{
  "win_length": 400,
  "encoder_inner_norm": false,
  "encoder_conv_stem": false,
  "text_encoder_norm_position": "pre",
  "text_encoder_bias": "qkv",
  "text_encoder_qk_norm": false,
  "max_steps": 10000,
  "epochs": 32.8
}
Rows from block 2 of the text encoder, named by matrix and row number. Rows with one number belong to one neuron. Each number is 128 + 32 x the weight over its row's rms, rounded and kept within 0 to 255. All counts start at 0. Numbers have three digits each. After the name is the row's rms in percent of the matrix's.
# gate: MLP gate (text_encoder.blocks.2.mlp.gate.weight, 672x256), inputs 224-255
# fc1: MLP up (text_encoder.blocks.2.mlp.fc1.weight, 672x256), inputs 224-255
# fc2: MLP down (text_encoder.blocks.2.mlp.fc2.weight, 256x672, transposed), outputs 224-255
gate.324 116:109108130116092135199133181169122159162121119116142192166123138174133139123127100156144139161129
fc1.324 117:170136130140157060097172098093143144106189057177102036110127092094125140149102121136155102141093
fc2.324 133:156140131139140134095099201129056136127111163088062173056116089183143143138135154142153095118145
gate.325 151:088089105156149148178119115197075071129084129110129126098119157142111119166152149133061137187080
fc1.325 156:140175143097125052163118166143164110080130161179178161151121140161097075153162084121069146067132
fc2.325 149:130097148094109116144134155123107152125116117104142119123091169119121221157105151124187186137165
gate.326 107:149122104046160123106099124152094130170092136103101109153111153155184181099130127142162125131158
fc1.326 096:163081134115161164114181094116160148178069140210193096179141134148158138140090099097159121140087
fc2.326 107:115099168142021140119112129109164153132166129098166140158127121106124090141145045128103104156127
gate.327 083:126059126135092213135124172124147120080090136150119094172114184141129153095126147163125108115143
fc1.327 070:109067121125122152176098135118146119110130208182161108108099157071184105163130129199176118136133
fc2.327 068:084180122121119131090130108136140111135126085173166142143114072111131081135137146164152141160146
gate.328 167:141125138133062168146123102113083018191087052149088144135085144120151154103097128186114123116147
fc1.328 160:133178180149129122147128144099104146109106116131149110194115113184097095147164165114138162172139
fc2.328 149:151144112109171115182131127101138166172143119188130125126128110132088144122180126190153206133105
gate.329 080:150097113128157128149072091117093100161065082117149117072109190143168118084132106095141122187129
fc1.329 073:101115126178113088173151186090139120095160164128171115172155084141133103144134140179148096096132
fc2.329 076:180078150079159109106112105141141089191135098140176089110151185124188150082101119152148121112093
gate.330 104:132133190123057123176137093138123105041121133151082138090146144131145140146134180084137169197121
fc1.330 110:076173145126100077091115142133150120131072173132130080147198096125163070083079129113149155084128
fc2.330 102:115145132142131120078140155077146169121109095168118126129145119163155172168097125152130112130098
gate.331 077:110181123155148131197149081104146135138154153084075146178104068086133057089147162150137099154116
fc1.331 077:125168180158131125148178125151115166177077163154115091120092144129121119119174122119104130184163
fc2.331 073:139124162127120127141112147114132142101208109063130148139148178151133132102130115094136134127145
gate.332 071:131105086200080118140159125130121096173130111178179162126087114067165119123085152044079117090117
fc1.332 074:132101088089080134134099150197110182128146138145101099086185197148118127110172139173174141101091
fc2.332 070:197118155164150163153120100126137086093124119179098095180105096102145163173173146168106118161126
gate.333 126:204129164160139191163153131135138075121111074155116120113086154130126134103159128072118084145096
fc1.333 128:085107049158177108069123097137186125102103140097101113122084103128184059142084058106142090179159
fc2.333 126:080144125166085094098093166151089093137152178132153137175122104104169116079132129136105103157135
gate.334 063:089118160108096144198106160145124098190159080116121118120124134117147149149111134120119133150118
fc1.334 069:104079141091123140144108135208121086212109130144110157095159110115134110149181173122133100128120
fc2.334 064:135085127137092167102181131096152153107157151160080126114148134156082135141175180116174115138164
gate.335 090:075099176161131145055178123183182117139118083104111020125124161121129152128089169148125100133142
fc1.335 085:091080150100103143150114161170136131075127171130128190098163109209137201211121181079146128154139
fc2.335 080:139157095129139136101168136175121102127096110187120186101150188110117106128133126121076112144129
gate.336 060:128120132097090124151129117173137117103138133163180157112071086082126122089155175073160156123130
fc1.336 057:129110129105138142141082148093151131143151126094150069077176194145154099098079105116085117093097
fc2.336 053:155143187114130133149162102130105107101112123149119136086032083119139097101099117113100139087169
gate.337 117:153172152117114130235196120134076105120095109122120113103131098138135073073150136134124164157156
fc1.337 130:171139118122140194115132107110149071117148173070110131169154139101106179158094105095219096058040
fc2.337 124:114107108162116067104107118178098097147097133081130177122114095161159100173170135070148094093123
gate.338 095:168084100128143111124158154151147149129108137070208155110130174087155116104137151128168094110150
fc1.338 095:124163101118136120158143103141150154150138155084130081159174185171118138157103194085190123156112
fc2.338 101:084157067138171072082149110133154164129130159127141155127168157108098087137151100092159134188140
gate.339 133:126135130119109108112127101091121145118110175113089168134122116200183135099171087080155175130119
fc1.339 125:098149133149118098098151127148103112156083201124138092122118087190121118154125116163119131119121
fc2.339 128:081093126130141132110112100152099198157133127167193120107172128127158156138133136077149182122121
gate.340 118:118117102098164108124068174122079163101111128139099136137129127136179121133160118161154122166104
fc1.340 116:116174128097124115118134150133103144174088158131136078138108097185154153156129162123116101156089
fc2.340 110:095101153103179151164090123138166139087157171102119152100109129172158073148126109109110144162157
gate.341 128:118103097181097160190157086093154100096160077089132139162099167132164080096138159145100142102141
fc1.341 130:111123172137095183095132112117152106177102077097088136078102178122133064107088132115132112138158
fc2.341 132:131169136195125164154155111120109126156155080187054143138140132138111063123175140142087131064158
gate.342 023:094102115103123130115087163141118139167143105094183146105141143172134130109142138119111154150155
fc1.342 025:126175146158097161166114119096139103118079131149152157166160118081120131137145160195108162123169
fc2.342 027:179069120129100038137155130163163069118139130151154142126103114110187165114096127111100162159127
gate.343 136:121121112112115137141124098136133114108123126065076113101102063111149148124143162124098196162120
fc1.343 124:138180117083096107172114162143112136107134100154178147180152093156104058132129086125109084178126
fc2.343 120:143119109192141101137073123098083066072163098148154132113124113144111129161132162122163150084112
gate.344 117:070133136102117148158125148149108142103142077153096108097114118175127137132138056180080096135099
fc1.344 115:166159122132178085140128080145133140208099198175113140116149120089143134107164144142166144139128
fc2.344 107:086106134151068124107226194209080182095160158137117118163072107133095099144098129163148112159152
gate.345 134:098149084151185141104119112137097158136109168124110161099147177077095156120124051088146052145142
fc1.345 145:186128178174144085124117132140061121136158057170104119154081103151149147112174161129102185135148
fc2.345 147:135177152130119082155103099134091113123153152108125202084147099198124089096064164161105124184102
gate.346 116:157104114156182107139095081116142098122103163125127120130135103086121154094111103105157103080159
fc1.346 112:164147124195133116103127085189154112115143131199141157122090101139115125142165097099083139123114
fc2.346 119:153118121166098074126097109118142103145133139147160116093093124130137101197080164131138064130074
gate.347 078:100079169122061162112140158160176143130085126106146158116109112191142178117085130053099146107194
fc1.347 069:097126126090143134172119106172087068145157150127103144157214152133186111115122073123185141146115
fc2.347 089:109114121090155075158072171118172101140163138170139111095140153137136119112136138131117188131091
gate.348 029:199144100162140182175102085221131113108121146135119148124120139140103141124114108139208082107112
fc1.348 023:188176091138103176139147090174104119141154144128091133148137144195096154122097094091147029100139
fc2.348 029:103135139104098111082170065146122100115148151120108191168130180165105122176105148118114145176160
gate.349 127:127099152158071147149134189142129132137178081169165110105166084127132127152148087084139112127147
fc1.349 129:096100121112126148169130139146106133123130112139157131100138103122157052138089155107129124176169
fc2.349 132:122160178161129141130120136113082083129130099152103135082186155173122130044151157179093123080115
gate.350 020:121134091194098196119164125121121126103161119147189133189073167146192132140134128154173130132144
fc1.350 022:176135134067146111170133122147083065107154169110147127160172131135066132101101119132171137150115
fc2.350 020:119121097135130057037142115151114160131098140145089133117075170107198134188170134160128091166114
gate.351 036:098117104146211098110087179160122105190173077112098154120168182147048190102105072177185159124081
fc1.351 037:098092113163080167129112105160180085178140083140159111178126190115095166079109124102150094099092
fc2.351 034:162131160134169112158122096141104173139086137154165108094144104125136136099137147104139179055121
gate.352 054:179116120193145111094104129114125101070073104189126221082139126144123111121081090133133091099113
fc1.352 050:091209131129063218185102131134080131163132140092088125161113139086153109173183118147138139137126
fc2.352 051:176126145164148070068069115083120137124107040109146103125098107164154143167123157173133078080120
gate.353 045:129110086150144093147184137123143110131119117141098162097117087151113089130115158079108141184137
fc1.353 048:149114095128150071128152068160132160197101140125113120153131175104088183086113157125206086166193
fc2.353 043:129157118115091176168159180091086121105151116161149052106066170102154101138120135139171151089147
gate.354 099:105152124110103135161115147168150116190078116083141158116051159106143150111147133177161049103078
fc1.354 104:172142070163097094114079153184090114111184090191062113126168120151113125140071120099120177108092
fc2.354 093:127090160100125107135130101123185092173158090107017158151118132147099123143115152108114094147118
gate.355 153:116079079095177154162096173156180200081165096084134112126106104197084156197133075110144118111130
fc1.355 150:194175140147128173147111133151070165146094206138148118089119082122140098092170105165139118144144
fc2.355 140:054104102099155121128139055124125079094146126152101141104108159128130108169132145140101099112118
gate.356 132:145134156110117107161161147153149154163121122062145116082114106094153092089130115083147086073119
fc1.356 128:103126130111117146117085132127159150151134118180108155128167139180060125103154096149194160136201
fc2.356 123:108157143143127097110108153138169096108068146108125100148137130127170122150114056128133070079120
gate.357 109:085113089080163110120115193095128145136161139131124171153125139178142076165141153147119129089142
fc1.357 113:170081155090133162133112154115099125177111182091186190070133115147167099121109104144108154158135
fc2.357 115:095154110120099091188167103143189125094081118099125095157095142140100097114147100137163181134108
gate.358 111:130118164118144146123105178112131104138111125096177139175161143175120168086125080107163105116170
fc1.358 118:159077090158129088158129184146142101115117106137168150169167095131085142098147085079150130102123
fc2.358 108:103082106134117172117144140138105161172147155137128145139140132094068115161142124159120183121182
gate.359 030:123165167137126127141114204146140076098122154111188122137104140150090108120086123160166076153118
fc1.359 037:094143140093109099119070149135159110126093152122121088131064160110170130196144177088146190113148
fc2.359 033:167146145140167113118120107124082156134159077122134139173173120104101094120152132186140078110117
gate.360 055:199090106062190163095083174132175146139142098079117131145164189152096148165144138159121132151099
fc1.360 044:075165167140138153121126073127127155106127119128140127111166187166104097176129145126137100114080
fc2.360 042:154063084127175127154111100200107121127097071144089175076127119118115115095114145173110146118088
gate.361 137:105061130062066119162118152142122093127149128104121166177150160172110120092187112111112078109127
fc1.361 127:076133123144111183134137143104171125110156127165127097071074128153084179164114178153160070142155
fc2.361 134:162208145115112168163059109172100133119119162193156149176118133149133108130142096164080122098119
gate.362 122:125108150150028123106147111077115173166086159112081156133133118128131148162110122139111075102136
fc1.362 125:091114134099101099147191160098129086121156133162107132169162106132121154130144167104085100194075
fc2.362 120:096122115092105146114137167061112124172122144184140175128070109145162199126108152143153128149162
gate.363 019:178168153138110159140133137174130058137087106156117046109151096124137153039096124149107059089142
fc1.363 021:127148111114118151101127138153101142142169095157118100207120159136145129103187147099150156151139
fc2.363 020:168109135115173104091152129095170132153135146152074077158156152139112139105166105160114124160118
gate.364 027:107130145121115101155151132177098163146143125117167142119106122148105151125100154111151136119053
fc1.364 030:085136143125092128159098147093151078120111069055197141153179138131135119171160134140138082160129
fc2.364 029:166158163180093123092121094141140134104116100121121130131132079165186150091106127088123132091169
gate.365 100:132086140133128227119118112060083157146144157080189114095152130143097128164142149107180120154135
fc1.365 106:144163134099089159068138129153126069113149103136144105184109105084175103133176154106140052196123
fc2.365 100:106091146134116153144106091114121158151080158186128156156123118151139117077162142157126094105166
gate.366 063:084125136115142109146167143039132155112115119072074114172123119143138131160069128124126120124126
fc1.366 064:099156109100132136099157173116110148138118118177100102140090052078137152123107137162167062141166
fc2.366 060:107122116165132182072130108200153099099077138109115147102073098142150144108101070078111182096151
gate.367 033:123178084105147164088167083134131145118123177069122163120131114207137187112141063153122117100150
fc1.367 037:116143116200099116141121174153079101062127124171105076132140113107117085163162109078147104144088
fc2.367 040:164147162173142099123090073081115130130079120067109118136104168127085145133130152170171199099117
gate.368 080:149139131051102097152161149138096097113143077148122128130144157133124094110125175114117115142055
fc1.368 080:182167105117113095173108125184073102121120114134107145117160162123124108116132111152132099091118
fc2.368 083:103079137168141160122095114180107118177089094167137180142117148077130138138117127114157085127165
gate.369 136:111081107108138087213129120106142086076152146133126159143074151109163111113097138142102109109070
fc1.369 144:114089129132100130179141126115180126074147140087147182158096107163117110090113110123073091140051
fc2.369 143:104115099115138143103163126193175124125167090164118096118141121154145120087119086154155156126175
gate.370 102:133168133134127140161140169094134167145107165129164095168092132074130045195173122141109153144156
fc1.370 100:125135142114099084084084175120170125130167119075111079180092110116112066214167072125093132103152
fc2.370 108:148215172110130094146147134177086195090178113142167121111162091133159133082115092154140101099113
gate.371 121:121106201072124094096154148129164151133126088094036151116112188127109106119112186143107066151159
fc1.371 112:125121125127124078093169063086137186116107148091087200181122132158089133153130153067118158080124
fc2.371 107:143135132135124072131101157113160077194140175120175196112126056129131100099093111157156064102075
gate.372 128:123077109125176097132170131141149070126078156159126095077151164115099161081155121175108091131115
fc1.372 130:127167156079097131161078099121137134114148141140097176200121126109147135138119136115130123141137
fc2.372 116:124097108148156112109114135157169042164099137129111139170078163083067113095062104125094182131166
gate.373 014:157066193145104124155125154118121117165133114088161106174180121112110137182106081135113142141187
fc1.373 014:138102157132091114133110178130124127110170135140117123171140127126101177117115083145124137125202
fc2.373 015:135131069103109130182158147153130151184187168124136045131126159121143156090126173143134160093123
gate.374 047:134142109125093151119113169174075117124121070187085079140141141112129083162131072064204189166100
fc1.374 051:179103141093056134142166139144098137124126162128114109106138109101033086124113076122127177153129
fc2.374 044:094181107134063102096102111124168136152170111040138099072124140099103104154145157188160084109127
gate.375 141:106104087129189111183128166151151150137095166074148167149139123078177102124121101113141143139180
fc1.375 138:111115092149151121181110141142144099133156139064138168163141150084134095117088119103152123124158
fc2.375 150:119114128102098138163061126093103109208115110188150135105113100159052083122084096183101096085100
gate.376 053:128136141080156134123097166177118080085153138112166161129170156081147178119098099074092141163114
fc1.376 056:106134154157147139128175094075133161115130098187106089137088144123129134166137173179151109124097
fc2.376 054:149051114110139141140126111147102060082121109137115165148116153146101099106083164090095137115123
gate.377 058:137129154113040156112116115163100111112102128133100146127153157114061145099136152124130157142167
fc1.377 059:121151146164194134142183148110155144175118123156140082137101105136145102232064082131135133125111
fc2.377 068:148182107139130038134170123159138133108120132152093145117081164076075097097171144151111099121135
gate.378 103:111125105143165166130169078144119157152182161130120175133107110118175130059137118150147131113130
fc1.378 117:139097128151153088157153125104162141080137119113061174156126125128144199102161163124201170119139
fc2.378 104:132132113113121129147101091122135114166114164083100116049194133152160135162115112159171121105132
gate.379 059:137151107127152139166121107117139127147099128140155091107143150090154104148128109098153114153089
fc1.379 062:125183083131193095166109049160129187121132152092120146108155112094156115121149136155155132108132
fc2.379 058:056134119163100189093065140085110109114127141173117129192147146115101119020160183098182083116121
gate.380 121:083118068136144108119107101127030118122125122147097116153121122124149099206078153068186166115090
fc1.380 124:130105086068173052115141162162129101102155129183124183129115092137146109166130162129157091138149
fc2.380 111:125161141175170158116150117065091114165173111132114123124130133139172145066112178104126080126120
gate.381 131:147124116132060101135147092107062162104130089174107114135103111104108152134122086090129119135137
fc1.381 143:176135135134169154145131103163148153113123056079087177139146123138122133148104124112120169153111
fc2.381 145:140133090142140083097134165083142155128143125147159113154106122049117142160108146158083104077120
gate.382 041:132128104188120164109178076082142092150098202132090112135098090147106120132096103113172149138069
fc1.382 043:162087079159103195111143141123161106137177147128123069157113127091091111114136128143124076127117
fc2.382 043:133143083120096172177107118108142127117156121136190197100137112160133105111183188225099112095133
gate.383 043:157177106145190092141158147107107103061110113193126166119180165101152139074075086071129051213145
fc1.383 043:135132104174119090156120142154113114127132160139100107084124144115153118131101182129136106207120
fc2.383 040:139145106090160075111123144141104146121182123148099107200130158121101131154147159061116153107156
gate.384 050:123140149075139134141101118113094171147080124151123119089175075122171100119161106093163097099085
fc1.384 049:125085140101130131176162135136130148122175146132099130125158138157145132119133159108154146140163
fc2.384 045:140152102108160102106107148141148100068119146111114130128108098156132133141114101113158125143108
gate.385 145:114165151115086159098151163133098146147106089142087150180136122131123130109143106118135064149083
fc1.385 153:144156098122124100117133101124164109089141085092131119090154115140128099145095122140106172120161
fc2.385 135:097119142141118093169134142198135111067135088126120122155118118186134140153151139082129157094096
gate.386 092:123153110121149108112114163152134110155146104108163166107135079109114142141072141204160188132102
fc1.386 089:109147131175144110135153107188132129129141100173165170112098068158136157129099120124184115156119
fc2.386 091:122144178162089185122089127179123158107147166074123113113106110086102160123109157113076113090085
gate.387 122:089134081143081116123132154119167144158108111112064148145107130179169195125220043106102101099083
fc1.387 130:163132189132152125127144126158085151100181129126169166095124114099136077143135172124158112147150
fc2.387 112:099121179144165157169154167095130156147104087203160119136077159152147131169127131083098119110143
gate.388 125:096091099059100173106149116166107095123154130176156141148115130149141101165164194143131166120135
fc1.388 123:174135106174149080121108143135131092133101132130123109151185146130147089121077098126111090152124
fc2.388 131:180096098083084086146109140088125156100130167106126123121155164117093098137107105161108124156159
gate.389 041:110131130110111159104146186175112082145160133113083131085089103102161121118062127143160145108086
fc1.389 039:151102094114158097176139164149106122114133114145069120053059111151164121089105160106171158149096
fc2.389 040:111089116163144122154129129183117159114093173172109137071116149098082155103129133136092108090176
gate.390 114:129133151091176113144134143158056154059129073067115189101150099248122123199123134120149119144115
fc1.390 113:127139180120178129138111195167104140087123113083119186161166128215151101219148110098143111143150
fc2.390 118:125113141104103160088150173129104150126120092154189074145140116108158074146123169154090135076067
gate.391 112:140113168099173095104112156127098152105043085103143203089121127130073105092095133120153134101155
fc1.391 114:142167143093178154155106144116052113156112166119144165139149145175093077045117162140112156124199
fc2.391 109:099136168137094122096103120149220157106063095123136127159108156097118100152141124147147124152086
gate.392 165:133139139132146076154144033159107124118098074179103127114063151133130157130131108142138115172170
fc1.392 165:193090097149135131153132177093081229139094119107119127159115139131137095142148101089117148145186
fc2.392 169:135155100130099109164110140089113117140103094168137060143101123124093101182169129111123151150167
gate.393 049:149063187128088067047050120120110117060116150095128159093095122176145135165102083111126163180138
fc1.393 059:115155115128086095113141124097156163131188100123136150182119099156153206123136131061083100153038
fc2.393 053:090162199154159127184156148141129142155141158147103116091119130136111118150193159144157125135074
gate.394 131:103122157126060135117112121135092035123154112123110129091141124101153137138116115131198171160069
fc1.394 143:155102140101086190147150153101119055090131105187104143132123163165130113104164139123093119197085
fc2.394 142:167068126117078095192124108103117174151119151151120088107131055123103178121057155120160108084131
gate.395 129:158143166089127183155151144154122158130168110107092122138094115107148143106124129100167090056071
fc1.395 116:155163090067113120165159081126188149156099124110148138187150116159098162137113128142164102064137
fc2.395 115:103146119142112128104186163178145133116134136105159125135167139121118143118126129105046127150164
gate.396 060:182143108168057102158198169129152108169119117151089123164129136034095085102141133156140133100079
fc1.396 062:091099125068198107158074124112074137120157160108162035137101163196113175115115114117104127139191
fc2.396 066:112123118128134168128165078152157092116171136054123109096117071110140083138144146154128183153150
gate.397 157:127110142114133115122127130111090189125131104107083122151111101146090149183113206131092167084119
fc1.397 141:136098150120134154139137147129129149167134155108103108163081077140106131155139154091129158071080
fc2.397 167:198101159103111141090134168107106138096099162140081154149212088186085151147084189137103108155088
gate.398 089:146157113157147144144158147125119132113124142124057128070122116116112158152140116121176135123137
fc1.398 097:123159094120120116090141116131100114133118139122118108093105196123035093116126161077167092152180
fc2.398 093:110108108112176142121054110108151153146150128159202098173159155109175147162168132135115151109080
gate.399 129:114067143145120123118160118138130110155131104169103157132154148154148119131107075163138078079145
fc1.399 112:143112110158106125112132155145162144129162084182130091136191114108086059116145106092097089147148
fc2.399 131:098090076079124126148148116147134084107089161182067128190142202174056171136160114139124145110088
gate.400 135:151093142127164162113123092138140048103102100101095139127085082149121100076088103148141123165123
fc1.400 132:120144143120136112191137173144109155122140167119215115122120151063203187119105110089134119116106
fc2.400 128:180140123126098125158095094151192101165167129118083117128157159114163147119125126120073134165138
gate.401 100:074084147138132090106137131078067079129133169096131127133139099130122156107161123187118051169150
fc1.401 092:119215107095132151110081156120114071161130157162128079104076116094135146151143143142086120144155
fc2.401 088:140096112150159061213131160131137135153161138223099110090121117128056103106126140086134159085108
gate.402 045:139126065098139156154098130151156123124150123113135105079090139118154181156158142093188170079120
fc1.402 044:117110171139158087155108159148104105158091158170107135153160174139112118097145115183077076185145
fc2.402 051:106196139126112051114125096153122114094062147113147128103119116164124096115138157184160081156124
gate.403 091:138126144166112108145154183093162081079069116128123154163111194092087108183120157122109077092101
fc1.403 085:153130118130119170111143121135182061128131117129087128148107105105148114110147143151146055185126
fc2.403 082:187163117127151109136107173099089160157119109100154201069148111137126122150240121159166082182149
gate.404 147:123106095135113112097122132154017178109178111136112154101111182088111172132092087140133136106106
fc1.404 141:073085160139152149177133137099179130150091151144097114110114192110134120155123143109154148188131
fc2.404 143:152130117089062138157075152155112112144137135090128158094100095091069142167131115123161083122152
gate.405 080:203136182103139162153056130108075104141122144074106110058113090082070135104189092157144066139095
fc1.405 069:165094190115113160151089111069101101143161088081087124083128156058090154109182087180100107164101
fc2.405 081:127126107203186166106187092099175184081133141115140129168128107183179111153144166179125178131124
gate.406 102:139193107092070110116127149119105161105081070092110080162085141109110148147156131134142142115149
fc1.406 089:114142117101111109135085145133113122160119154114113114139125167151120058146116125108171155155142
fc2.406 091:178144123072157109126126144170144161106101123157154099094094165137147101101154128121137125112097
gate.407 049:134118145142092114132120139089089153078120178127147142084108119072199122069137119125143150150134
fc1.407 058:121120097170124124157132114161167113141165201133143161164123132124130136114079177063120125131139
fc2.407 055:100183098086121163137105182098101125143126126098087144096110144178127131203095122150132201132139
gate.408 012:109138184101080162119139183111092120127091148151165146100097150123165121117081129093152146107108
fc1.408 011:103105119102125129127134095121120088163098181155127126154119098182069147218173100089117150130122
fc2.408 011:129135103054126162192159173112146188117142155141135120074063176180110127113128075147096138124129
gate.409 113:113138169164142173122121103161149136078159153155105119195154086147134108134159072166115098132096
fc1.409 105:113133143160123172103132123140130124076165153124162169128157100166142078146131078133135117153089
fc2.409 116:187095113139142132183138080151141099117067145161182155123152086091073138185149138151167135117152
gate.410 138:180126144119174106129162139177110137079073144164145191103079132119134121145133092129145174080159
fc1.410 150:137150093101179124158119134151123106052101125069121180125189122152167135111109110104158173116179
fc2.410 147:109103130119153103174148138163169118204123145072148144075167160086159143125164181117126168158131
gate.411 069:166111168082140125135137164115180102157065138155154145082074135116103125142127136088163183117112
fc1.411 071:126092095187119185069156125159147106138174126131131095153153162125126129115089163191147076142091
fc2.411 073:127213152146122148099168142137164135099131108145099123097109158117087126134149156087164092176087
gate.412 102:091126170083120118101119098139184155153086101101182139136146188130129153133119158160122159148129
fc1.412 100:045132118132185117108130132119137146123140090116132079130097088126192139136144135232147121134178
fc2.412 092:157155106136129113140141087151102070111113142146074158187106143103162111124128137099174143116121
gate.413 096:100143113144143197108129150087148096096142081138172080162117164106130132165065075169144099115174
fc1.413 095:132205100098161139086174176114148099127145123123182067122142167123119104169044096147112157102144
fc2.413 092:123105072127094155126109084054163124153115125062167194186140100132131110125216181147160134177137
gate.414 137:108135140165144197100177110164090141134099116120110195115080095161126097107128130146136146215135
fc1.414 143:073100154112139108140128145096151092140182175144093137196164172147154161185162123139132130076139
fc2.414 147:159165108128114132151092148083158080141105088134148099146083144154155197098124095100108112144093
gate.415 116:165172109164115117066186142115116061082114178164107146116106111106148137112171129115156114130102
fc1.415 114:087170108175138108147149091139144120130082135154122103105179081136155112086190132123147115091096
fc2.415 111:108107137094095118126109140162076113186183189065137166079088083147094197124050126124098114081168
gate.416 024:142124177129198108115120106130057055087149097145115107144122152155122144109089145084086160103110
fc1.416 026:137139176146150101109095125176075112124181124099098094150116149169093158143118140083092124116140
fc2.416 024:123187112102097104118102140098106150157156200109114128093107143063166127123188102196087169113156
gate.417 091:144142191093127122101126126121115091170079098126133141137198146120087119132103075120134124150146
fc1.417 095:169119099137191126141102104157139122114204115220121171102070127181130084123114166177107060098138
fc2.417 092:104119133123151145124135122157117095160108117070140076166104140091106141115073160117114208132146
gate.418 098:107089203065148086125097142104106130159090090123149147146119138118146165143164114083095150149129
fc1.418 095:127154120102048161149140095132127155143081103142104157170091155166153132165092130087107105174156
fc2.418 088:097137163122111151125165139187102089169160151141118096135190150147093115164147149162109110192104
gate.419 021:102127153120179179098100161185102119112151100043118099107178152148088153120133077131140146128115
fc1.419 022:159121131130194151175052186118130127135106141154150194129159149187098078136163116120135106098133
fc2.419 020:130180126145157172130120095099071185111178065133136114093104139137143175182122136118142163175111
gate.420 081:088131169168111160095157133143109167121121129104129122089122146115146160169099115072136086110131
fc1.420 090:096112160105118152115215106133173143085129098071097160149164145156140111083134087162151113138165
fc2.420 088:159117124055092129147156108109147099168135113135089102092109090135089111149123153035143151136141
gate.421 089:166147162132152163155144124152163088157081190125092103089123180135081109150146069094084161087174
fc1.421 083:151166137144137122171144143177105123156097126122097095104102137133107117118150119081121148081149
fc2.421 085:152163137101151125123044131092086195126186116140185117124131135109145145145087157244149097088109
gate.422 063:160129142109148101152150136193120094124118171173085093160064141140129148129079111118060108111124
fc1.422 066:130106120109147114115116146068162111084131178213044076127074066064117188110184151158120126118140
fc2.422 060:116132179160148063124142098130074183137111142142180105111148143160127165192158088089193132134108
gate.423 058:171170213159096160070132158123172113076074108112114155141114043157143138109105132139125143136117
fc1.423 053:127189187136120137111136174082157113092123101042070167120112056132102123085163109122140122147097
fc2.423 073:145119166176111122144072130080131133125161138193149132065110205181136155118149116061128083197172
gate.424 009:105126117144130123070120115174151104134071130160102103129122059186146167048118096147118147163124
fc1.424 008:104103155180150129109121114181128088121141169147102161098175064075167156142091094155110111142102
fc2.424 010:091154169162105110161102111136108126144126142157157134101136111108130150170106131093088111111116
gate.425 133:081106094156138145125134146183073153105115137129119109135132138108164115153128100111153125146139
fc1.425 135:102174074113125171096183143165135107133138144221113177136121060094141107166131100085118095104122
fc2.425 134:135192197142115109117122148111079108128120090142069155169100113132122133142161131178114106082172
gate.426 078:132149125135127109185160112092109161119157137062106100173143135131162146112112135167102144175101
fc1.426 090:160179144159167125141112113115168092145113176106151165198171091119170131138092144113053100184091
fc2.426 087:141101164092142088110140130067121194121031135150079164075106124105128130091123162164148183100140
gate.427 074:126094133162072118133095188160123136133153127184068149132083139176115098136162108122080065122089
fc1.427 064:132136109081146145165160089114086082127101143093177141157132087078147149096069123115138177179120
fc2.427 060:147093115111108072133118118174135142083126094099146139198094158191140135158134154155093104155096
gate.428 138:132135067095072154099158078065125140154086112149123077117167172076113110136177143142099102124096
fc1.428 144:139139195176113097120186198165113083164135124173153102113171180119160122113131129181117100197148
fc2.428 143:098163111078144161126149140113101128101137131126196175109119116151151121167105161063095134111169
gate.429 103:086097150130120134136112141143096112095140067138096171124128078081033129130133131102182218078135
fc1.429 094:135115099116105133152062133174157123192150173149116096123147121155118081162168087109099142163112
fc2.429 092:135065142128104174106146154150162137192154116135140100097151079076186119140104137173142118108137
gate.430 080:132106116110166156152176119122134137173120064169106080092196156159161142131087109179100097170099
fc1.430 084:125164115131152171107122126076128140185165113145112091146153124120162124059145120128104106117148
fc2.430 084:131095157122145117138145104132108189127103099121129070129176177145109134143179138069172194204100
gate.431 115:084136185128123099100166101120097150119085115083093131159081131092126174107143174174120129127114
fc1.431 110:168077049172139141148145070122126151161138094206124107158144165125180102121173157151063078126160
fc2.431 112:059078109140116138106117093188135152108102189199135139128129067086090102098152165097102097112110
gate.432 148:157114110121088069112160150190169116047115145126148103101104134096084160149130041150168139115132
fc1.432 160:146134196114138159117149098129117122172154112127148146152143141145172055138182167103107111131125
fc2.432 153:100113140139131119132135166194139073135136083097114124145073120155119107121080134123153078137164
gate.433 104:092144120111144122129110136123107147122150095174109093168116154117111092142110118156123118136108
fc1.433 120:166106115109103147188154108119137110106127207131106135101167127120148116091125114117116116066204
fc2.433 116:078052136141120081094163137163161125075116116100202056130065076117140126135115149121127099172087
gate.434 097:084112155152140124163083137113145175123099107110101175130163127126090136022135159099134109157082
fc1.434 105:097108160184115122145176119172122118126109103100119150118171158126108135134142139140160125090104
fc2.434 096:178118119099122100121170120092154134131046123143156098120227169095140115081141137153083098145175
gate.435 055:162090085120079166100168123179064174126147112074148153107101132125186152137115109154146132147149
fc1.435 061:156117117062111090103145118169059124148112072051150185093111150088120162126119123150142120115165
fc2.435 061:081131146134150117139092162185140131149131086111105103132119139070126148157154143175113122119142
gate.436 092:134068163132137151132162147096185107097071034157057139101096123174149104144109126129124182189069
fc1.436 087:139095188135172081167150161094105120159173120167089111020142169190069137136170126113119123143077
fc2.436 089:129104183140117169175089174125125143096133078070095129107139133138142055134148110066119142086109